{
  "model": "segmentation model",
  "rotation_deg": 10,
  "norm": "batchnorm",
  "pixel_unshuffle": 2,
  "widths": [64, 128, 128],
  "blocks_per_level": 3,
  "attention": false,
  "adaptive_grad_clip": 0.1,
  "lr_schedule": "cosine",
  "warmup_steps": 2980
}
Rows from block 5 of a small segmentation model, named by matrix and row number. Each number is 50 + 10 x the weight over its row's rms, rounded and kept within 0 to 99. All counts start at 0.
After each channel's rows are labels from the 100 images, of 14848, where the channel reaches its highest value: "patch colour" is the nearest of a few named colours to the mean colour under the peak. Only what is clearly more common there than usual is listed. The data: single toy objects rendered from many sides on busy backdrops. In brackets: how many of the 100.
# conv: 3x3 conv (model.enc.1.2.conv.weight, 128x128x3x3, each kernel summed), inputs 0-127

conv.73:61 51 57 63 62 59 46 47 49 39 49 34 49 47 62 45 59 31 38 48 55 67 48 49 48 50 31 49 52 56 55 50 49 69 59 51 34 45 48 47 58 49 41 49 47 62 59 61 61 50 63 52 47 51 42 55 47 54 62 42 45 60 26 36 36 39 48 59 52 47 42 49 51 40 58 39 45 57 46 63 41 39 64 62 45 40 50 49 56 59 48 57 40 45 41 51 44 57 33 65 53 40 33 55 23 62 52 66 40 58 45 37 47 45 29 49 27 57 39 28 39 52 21 49 35 56 62 54
patch colour: black (52)

conv.124:38 72 57 38 66 58 47 39 48 47 43 37 60 40 56 45 58 58 44 50 51 50 54 44 45 43 58 58 47 60 51 46 35 54 30 43 55 38 35 50 42 41 39 44 45 48 40 59 52 62 55 69 54 73 46 53 49 42 57 36 61 49 50 41 23 40 42 28 29 48 48 33 62 42 59 32 50 48 47 59 42 66 35 49 62 57 65 52 54 45 60 63 52 44 46 41 69 28 40 51 51 53 32 47 53 45 49 42 41 56 56 43 37 65 38 58 51 55 38 51 59 54 61 38 58 40 56 62
patch colour: brown (69)

conv.81:18 31 55 67 52 41 35 54 52 67 66 49 63 44 44 54 30 61 43 42 48 43 56 51 60 42 44 44 42 50 45 17 65 48 41 51 41 54 54 44 61 52 51 50 37 53 63 51 48 26 42 46 59 54 53 63 44 54 39 37 44 44 61 39 59 49 52 50 49 50 34 48 45 54 62 69 65 56 54 39 46 38 45 52 58 52 56 37 41 51 50 47 67 47 50 49 59 45 52 48 49 52 55 53 34 56 50 53 38 42 43 49 46 50 47 53 55 36 35 49 31 36 52 25 50 24 47 45
patch colour: black (43)

conv.12:66 66 50 46 53 46 46 32 45 35 61 53 50 42 47 54 49 62 38 59 57 49 39 38 70 40 46 35 39 46 44 41 56 59 56 50 44 55 60 45 62 51 55 50 53 51 51 69 33 56 60 48 70 31 58 47 56 52 47 40 42 57 47 40 49 18 47 48 59 35 48 56 33 46 41 41 49 49 36 49 44 45 33 47 45 72 65 27 74 61 51 40 61 68 43 42 59 48 48 43 39 50 48 43 60 57 42 44 73 53 43 64 55 42 47 65 46 53 36 57 52 60 52 56 43 45 51 49
patch colour: brown (60); black (34)

conv.16:42 20 41 52 52 43 47 45 52 55 52 42 46 32 31 44 52 57 33 40 51 38 51 44 47 43 44 54 48 45 47 53 36 60 48 52 24 44 51 40 35 56 48 64 54 51 45 40 59 46 55 43 55 52 33 39 36 54 44 44 54 49 38 54 51 36 36 38 66 52 38 48 66 43 48 40 42 41 51 39 30 31 46 69 37 30 51 35 58 47 53 52 49 49 48 51 48 47 55 70 58 37 41 35 39 43 46 61 64 46 48 59 54 48 54 59 34 46 36 67 29 60 47 62 41 34 59 50
patch colour: black (53)

conv.14:41 56 56 58 49 49 58 58 43 48 41 23 48 50 54 42 62 65 36 43 58 34 57 49 40 30 46 52 62 50 54 42 58 53 56 51 45 64 56 52 48 38 37 33 49 44 33 62 40 68 29 45 51 58 38 55 33 68 60 41 44 49 53 47 47 44 30 51 28 50 43 20 52 49 47 48 51 57 52 59 42 55 49 36 29 47 42 36 45 60 36 48 56 41 53 51 45 55 50 48 41 38 65 28 51 49 57 49 55 45 62 51 46 46 42 57 24 46 41 53 61 70 55 50 41 54 59 42
patch colour: brown (54)

conv.80:61 28 43 55 41 41 60 60 53 34 41 56 44 66 55 36 53 46 45 43 64 55 32 52 55 45 48 42 68 56 43 45 57 59 53 50 54 53 54 58 50 50 40 49 42 12 53 47 49 43 57 46 53 55 44 63 50 58 32 49 55 48 49 33 40 45 54 56 30 59 39 40 45 45 28 50 59 47 31 68 47 58 52 53 39 57 34 53 60 47 40 72 51 50 25 52 52 54 56 46 45 50 43 43 34 44 21 59 55 57 54 52 36 35 44 45 58 52 55 56 65 51 39 43 38 62 49 55
patch colour: black (57)

conv.43:61 64 57 44 48 29 37 56 32 48 26 50 41 44 59 58 59 35 46 44 57 41 51 58 47 58 44 62 54 41 43 43 61 42 46 57 41 52 47 47 73 31 27 49 36 47 46 66 41 48 43 63 53 63 47 44 61 53 46 53 41 51 31 50 58 39 43 37 39 38 40 54 47 45 44 19 47 61 34 66 50 42 29 38 47 58 56 43 64 50 58 60 34 55 51 55 50 48 38 49 38 54 58 38 56 54 50 43 49 66 53 48 60 47 66 51 44 31 51 61 49 64 42 52 49 57 50 58
patch colour: black (36)

conv.31:51 54 63 45 54 54 27 32 52 40 39 43 43 47 56 59 74 54 36 47 69 56 42 61 39 46 49 47 51 54 41 50 59 48 43 49 34 44 58 48 43 46 32 58 49 55 46 46 34 37 48 62 43 60 39 54 49 43 34 54 61 58 43 34 39 66 38 51 59 53 47 45 39 32 47 36 42 63 34 49 37 49 38 54 39 42 31 41 66 55 37 64 43 54 46 41 47 52 47 56 35 49 48 45 36 50 52 55 63 54 28 37 36 53 38 58 43 32 52 36 22 52 55 47 45 43 51 42
patch colour: brown (66)

conv.56:38 40 56 64 51 34 36 49 53 46 47 45 60 38 50 55 35 54 49 50 47 37 64 54 41 48 42 46 54 52 71 52 42 67 47 58 58 66 39 34 50 53 35 62 56 44 42 58 44 49 66 44 28 50 43 43 52 55 54 57 54 70 38 58 39 34 34 58 59 50 57 34 58 40 34 56 47 49 59 46 39 51 40 65 35 39 40 43 52 39 52 64 47 58 55 32 48 62 56 68 55 56 42 45 39 41 61 55 51 54 56 51 44 29 50 50 34 28 47 53 49 34 53 43 49 38 25 36
patch colour: brown (61)

conv.4:39 40 42 58 57 52 43 48 59 31 38 46 47 60 48 44 59 39 49 62 55 46 52 50 61 67 50 53 45 67 60 46 45 46 40 46 44 52 53 62 56 34 53 77 54 50 35 57 50 46 66 43 70 51 42 25 53 43 54 41 35 36 52 30 45 26 52 52 49 58 39 62 57 50 43 48 71 60 61 39 46 48 55 41 40 61 37 34 58 49 51 70 50 44 43 56 48 64 35 52 69 31 34 45 65 39 44 45 47 58 59 51 42 59 54 40 53 55 59 50 42 58 37 63 43 52 67 53
patch colour: black (44)

conv.1:37 46 47 55 39 42 53 59 55 61 31 51 32 51 60 56 44 46 56 44 44 30 63 53 45 45 50 46 48 37 51 49 39 32 48 50 44 32 60 49 63 52 40 56 34 40 50 34 60 43 50 27 54 82 44 54 47 53 32 70 35 52 51 42 71 52 61 42 54 37 48 35 51 58 55 57 49 55 51 31 62 41 53 58 51 41 57 55 58 61 51 60 43 30 45 65 45 52 44 49 40 46 47 42 31 44 53 42 64 38 52 38 45 46 49 37 54 50 32 66 53 37 40 43 38 65 48 45
patch colour: black (59)

conv.53:43 57 48 59 49 42 45 52 45 57 08 35 28 51 38 64 58 33 52 48 52 48 53 44 43 59 38 25 44 57 46 39 45 64 51 45 44 42 41 58 52 57 39 57 35 37 40 54 60 36 56 26 46 48 45 46 42 56 60 45 56 40 40 51 51 47 50 30 43 44 28 40 54 61 35 61 44 51 48 55 64 43 45 57 54 63 47 40 49 58 56 51 37 47 55 49 48 43 34 67 40 44 33 59 36 51 50 55 29 41 54 43 50 45 47 35 40 49 40 47 45 47 44 53 40 60 57 37
patch colour: black (53)

conv.105:56 51 58 51 44 43 54 53 45 51 27 49 49 40 47 53 56 29 47 45 55 42 39 49 56 63 47 64 54 46 39 45 28 56 58 35 54 45 51 52 30 46 32 52 47 50 66 59 50 40 57 51 43 51 56 53 52 46 62 68 48 50 41 51 41 54 60 28 51 36 34 53 42 54 42 43 67 57 33 72 55 57 41 42 52 53 46 23 55 42 49 53 52 50 50 61 36 50 43 45 34 42 37 62 30 56 47 61 65 65 51 49 44 55 54 61 58 30 33 44 30 54 30 65 43 48 60 45
patch colour: brown (58)

conv.94:62 66 72 61 59 43 49 53 43 20 32 59 47 39 30 56 66 35 42 39 48 53 45 49 57 49 41 40 52 46 64 31 47 53 51 54 35 55 58 54 42 34 52 47 62 38 45 51 46 58 68 54 59 59 47 41 30 53 39 39 27 36 32 44 47 47 37 57 30 59 35 49 42 46 44 59 49 56 49 37 51 62 68 50 50 46 45 44 42 44 42 55 37 42 46 42 39 35 46 49 47 57 52 49 41 49 38 54 55 50 41 58 46 41 45 54 44 34 51 56 45 54 36 71 40 35 52 44
patch colour: black (64)

conv.76:45 37 56 46 52 39 40 42 47 49 45 41 66 52 42 43 47 24 61 55 41 61 52 67 63 49 49 68 46 51 56 31 40 55 45 59 59 44 55 53 54 38 70 40 44 59 44 59 58 39 32 50 41 63 47 36 49 48 55 58 32 47 36 46 52 55 66 48 43 49 42 51 60 48 56 44 44 35 36 45 47 35 50 67 54 48 54 62 63 53 62 71 32 50 43 53 65 44 37 54 46 58 40 53 61 31 56 41 34 45 50 29 41 33 35 51 57 40 63 54 53 37 61 58 31 51 46 39
patch colour: black (61)

conv.36:54 55 37 58 26 55 46 35 62 49 45 56 61 48 37 30 56 52 53 45 57 38 48 48 39 46 60 37 49 63 35 52 40 56 34 52 51 43 41 44 53 47 40 37 70 48 55 63 37 30 63 35 49 60 60 47 34 62 54 64 56 44 40 51 56 46 46 58 35 28 49 40 49 53 46 40 45 56 55 55 74 25 32 58 58 31 36 31 51 56 38 63 45 51 48 47 44 51 61 56 46 60 54 45 39 38 50 57 50 55 60 32 47 46 56 43 52 45 48 39 46 40 36 45 34 35 42 56
patch colour: black (41)

conv.72:52 35 66 66 55 44 43 45 51 43 39 46 53 45 45 59 47 51 48 47 47 47 62 44 41 33 42 44 46 57 65 47 53 58 47 63 31 41 55 46 63 38 56 41 41 67 39 42 47 35 55 65 43 53 47 24 45 55 51 46 51 36 43 47 55 28 49 55 30 42 31 58 52 39 69 57 48 38 55 56 46 44 45 57 63 33 52 42 52 61 46 42 49 58 40 50 58 37 40 67 46 62 63 44 54 43 65 47 37 53 84 42 46 46 56 38 54 33 44 57 44 53 42 59 39 27 54 49
patch colour: black (49)

conv.107:44 42 59 48 37 21 62 52 40 50 44 46 48 51 63 39 26 49 43 50 42 40 35 38 51 50 57 49 37 63 44 57 46 53 43 19 52 46 40 59 52 60 44 56 38 46 52 46 35 57 42 29 33 40 50 66 42 43 70 48 47 42 54 38 46 46 54 37 46 38 39 48 53 39 29 48 47 56 38 67 60 68 28 40 28 59 44 45 48 43 48 29 41 48 61 57 39 47 40 44 54 42 41 50 52 39 56 47 74 54 51 44 62 44 53 49 45 47 49 47 53 48 53 49 48 61 61 50
patch colour: brown (55)

conv.102:53 35 57 57 49 61 67 38 57 33 44 41 24 50 26 35 45 57 43 40 37 48 54 59 49 52 50 54 56 52 55 55 66 55 39 51 59 36 46 58 64 22 49 59 48 35 49 58 47 46 58 43 44 49 49 59 44 56 53 25 57 54 47 50 42 45 39 58 33 45 37 26 59 72 52 50 41 55 56 68 51 54 55 50 63 58 46 50 53 40 23 48 58 41 44 50 32 33 50 36 43 55 57 39 51 45 33 52 47 50 58 53 34 58 40 55 55 43 58 58 52 67 47 46 41 47 59 45
patch colour: black (57)

conv.13:57 64 47 40 58 58 51 55 51 54 10 44 50 44 56 51 42 39 61 43 59 29 67 56 47 53 31 36 56 53 40 41 46 47 53 41 58 65 42 50 64 57 30 58 48 39 57 48 55 50 59 50 31 59 37 38 52 40 45 44 42 47 42 42 45 41 47 53 54 55 59 20 61 51 65 58 44 63 38 61 53 55 27 46 67 52 50 38 67 49 50 55 43 51 47 66 57 51 49 57 34 42 41 51 45 51 42 41 47 33 45 53 57 50 52 51 31 60 32 53 54 43 51 34 41 51 56 39
patch colour: black (43)

conv.37:42 54 46 52 47 43 45 45 43 58 44 38 24 46 41 53 64 65 56 49 47 58 53 50 39 43 31 47 51 68 42 28 33 56 49 47 53 61 66 31 42 53 39 48 38 30 43 51 59 60 62 45 52 65 41 56 39 59 62 51 59 58 41 62 40 42 52 49 38 72 42 39 64 37 38 47 46 53 53 40 52 56 34 52 32 44 53 48 51 69 68 70 56 40 50 28 45 56 55 60 40 46 62 46 47 55 64 58 51 63 52 54 56 51 31 57 33 48 36 54 34 52 47 53 54 46 55 53
patch colour: black (50)

conv.19:43 51 40 61 24 52 64 49 58 40 59 72 56 48 52 49 32 30 41 52 44 51 39 53 45 49 62 39 51 61 61 40 54 47 54 72 65 38 45 55 60 24 51 45 61 56 54 54 55 49 62 47 50 30 50 44 36 31 40 41 34 46 57 60 53 45 56 48 35 29 51 45 42 40 46 49 41 61 70 50 47 56 60 46 63 59 47 49 40 46 39 38 36 45 36 45 53 51 53 60 31 62 38 67 57 54 38 45 43 50 54 61 54 41 63 38 63 49 37 45 48 49 54 54 57 59 37 67
patch colour: black (49)

conv.38:55 31 41 59 46 55 43 34 49 57 58 41 44 48 57 56 51 55 59 51 43 42 67 59 52 30 39 47 50 53 46 44 48 56 48 38 43 26 53 39 40 36 41 42 34 27 43 34 37 42 51 39 59 69 52 69 49 52 55 50 57 44 60 46 53 56 44 33 51 50 45 39 50 56 19 68 29 42 59 44 45 51 51 67 57 46 58 55 56 50 56 56 50 44 61 43 50 49 43 55 50 58 37 43 39 56 46 46 36 54 62 40 58 46 53 40 31 60 38 54 38 31 48 24 39 39 42 47
patch colour: black (41)

conv.66:52 48 35 44 55 44 54 56 58 42 25 42 52 58 36 60 46 34 57 50 51 54 54 65 62 69 51 48 61 60 43 53 23 49 48 43 63 47 43 44 65 41 56 42 63 45 70 53 62 50 45 49 36 58 27 39 52 62 59 43 58 46 42 53 45 49 51 56 30 43 53 49 42 52 39 49 63 43 59 66 63 44 41 54 59 63 32 48 32 57 55 65 48 32 48 60 37 42 40 49 50 35 50 44 60 39 52 48 42 37 71 22 52 32 61 50 57 62 45 48 49 60 50 47 41 51 49 46
patch colour: black (34)

conv.97:41 47 44 52 56 39 37 52 47 78 42 54 31 47 56 43 51 44 51 52 48 44 51 32 49 47 37 67 55 54 41 49 45 46 44 44 51 49 58 43 47 39 39 58 32 15 40 30 47 41 47 46 49 67 58 49 50 63 47 52 63 47 36 48 44 35 39 44 52 36 51 53 53 64 55 39 44 55 48 61 57 60 29 56 29 34 46 56 35 64 55 61 59 53 34 38 38 34 46 49 39 50 46 34 49 41 56 52 45 57 41 51 30 43 28 51 40 51 56 43 50 56 45 53 56 49 35 65
patch colour: black (75)

conv.11:27 46 42 46 46 27 41 49 55 54 47 47 46 53 55 26 36 65 38 48 45 42 46 47 63 53 38 58 48 48 50 32 42 50 43 34 50 53 60 43 40 55 63 36 35 37 55 37 45 62 34 33 55 48 43 44 50 62 30 28 50 61 55 52 55 39 28 56 55 54 46 56 46 56 42 44 38 55 61 47 54 40 49 33 49 33 52 52 58 58 38 29 26 53 47 60 50 30 53 50 66 41 42 48 40 62 45 40 38 49 42 37 45 41 38 45 32 49 60 43 50 42 56 48 45 45 49 58
patch colour: black (44)

conv.29:48 68 51 57 41 39 37 31 51 71 44 39 60 57 45 58 48 51 57 61 61 30 43 52 56 43 40 34 39 48 60 45 27 52 46 39 57 62 45 62 59 44 54 59 45 43 50 55 46 47 44 43 39 54 55 50 44 52 50 34 54 37 31 46 49 39 41 41 55 35 50 44 29 50 68 53 37 40 69 55 59 49 51 56 57 51 50 35 26 63 50 53 47 55 57 60 52 35 51 46 47 41 74 46 60 51 47 58 58 39 38 34 36 46 38 44 40 35 23 40 35 47 51 47 44 44 54 50
patch colour: black (58)

conv.104:60 38 41 49 46 52 27 23 22 41 54 49 39 49 52 33 37 63 42 53 39 45 63 68 48 46 59 56 53 49 53 55 53 59 18 50 42 46 41 48 53 47 58 35 52 41 46 63 49 21 42 43 46 45 45 57 41 41 53 44 20 59 47 47 49 51 38 41 51 51 61 51 42 61 52 58 49 41 40 41 42 50 66 28 50 36 46 43 39 44 46 33 54 54 47 45 43 53 54 36 38 52 38 49 42 53 46 51 55 45 47 41 57 45 39 45 63 52 40 55 45 35 44 43 60 44 35 42
patch colour: black (33)

conv.5:47 55 37 59 54 48 33 33 36 51 54 45 50 50 30 55 44 48 53 55 35 55 53 61 53 53 37 38 39 62 62 42 50 54 45 52 55 43 35 53 35 31 73 43 40 48 62 52 62 49 63 29 33 50 63 44 53 59 41 43 44 53 41 50 55 50 61 29 36 47 45 36 36 42 44 42 45 40 47 49 41 47 38 64 61 53 59 52 52 59 45 38 44 63 64 39 52 47 39 41 47 53 56 53 45 40 71 45 54 50 39 30 47 13 41 35 45 39 46 56 50 53 44 39 41 53 47 43
patch colour: black (45)

conv.78:51 58 53 50 53 56 38 45 42 69 25 69 54 60 50 33 47 51 48 48 66 46 56 50 61 50 60 26 60 51 55 47 35 46 54 50 40 60 37 39 47 46 40 48 42 54 62 56 60 39 54 55 44 48 49 44 43 52 39 56 51 52 54 62 53 42 49 42 52 49 22 35 41 39 50 59 35 59 48 48 45 44 50 50 57 37 59 38 59 56 62 52 53 44 33 62 35 56 43 60 28 55 45 56 28 59 56 52 34 52 62 43 51 27 35 44 37 49 54 57 22 47 44 64 54 47 45 71
patch colour: brown (54); black (33)

conv.58:60 63 60 42 32 35 60 29 45 63 65 43 41 71 56 60 27 44 48 53 56 48 68 52 46 54 38 47 43 54 52 48 36 49 56 29 47 53 48 47 43 55 50 43 31 42 55 52 61 54 52 40 43 66 50 44 38 52 52 50 49 50 40 52 51 38 44 31 37 43 36 41 34 41 40 34 60 47 50 64 54 48 64 46 42 42 51 39 42 47 64 55 41 53 60 63 38 52 34 42 44 51 55 53 53 58 34 62 39 56 44 42 45 26 46 40 35 62 38 36 35 48 45 59 48 56 65 33
patch colour: black (36)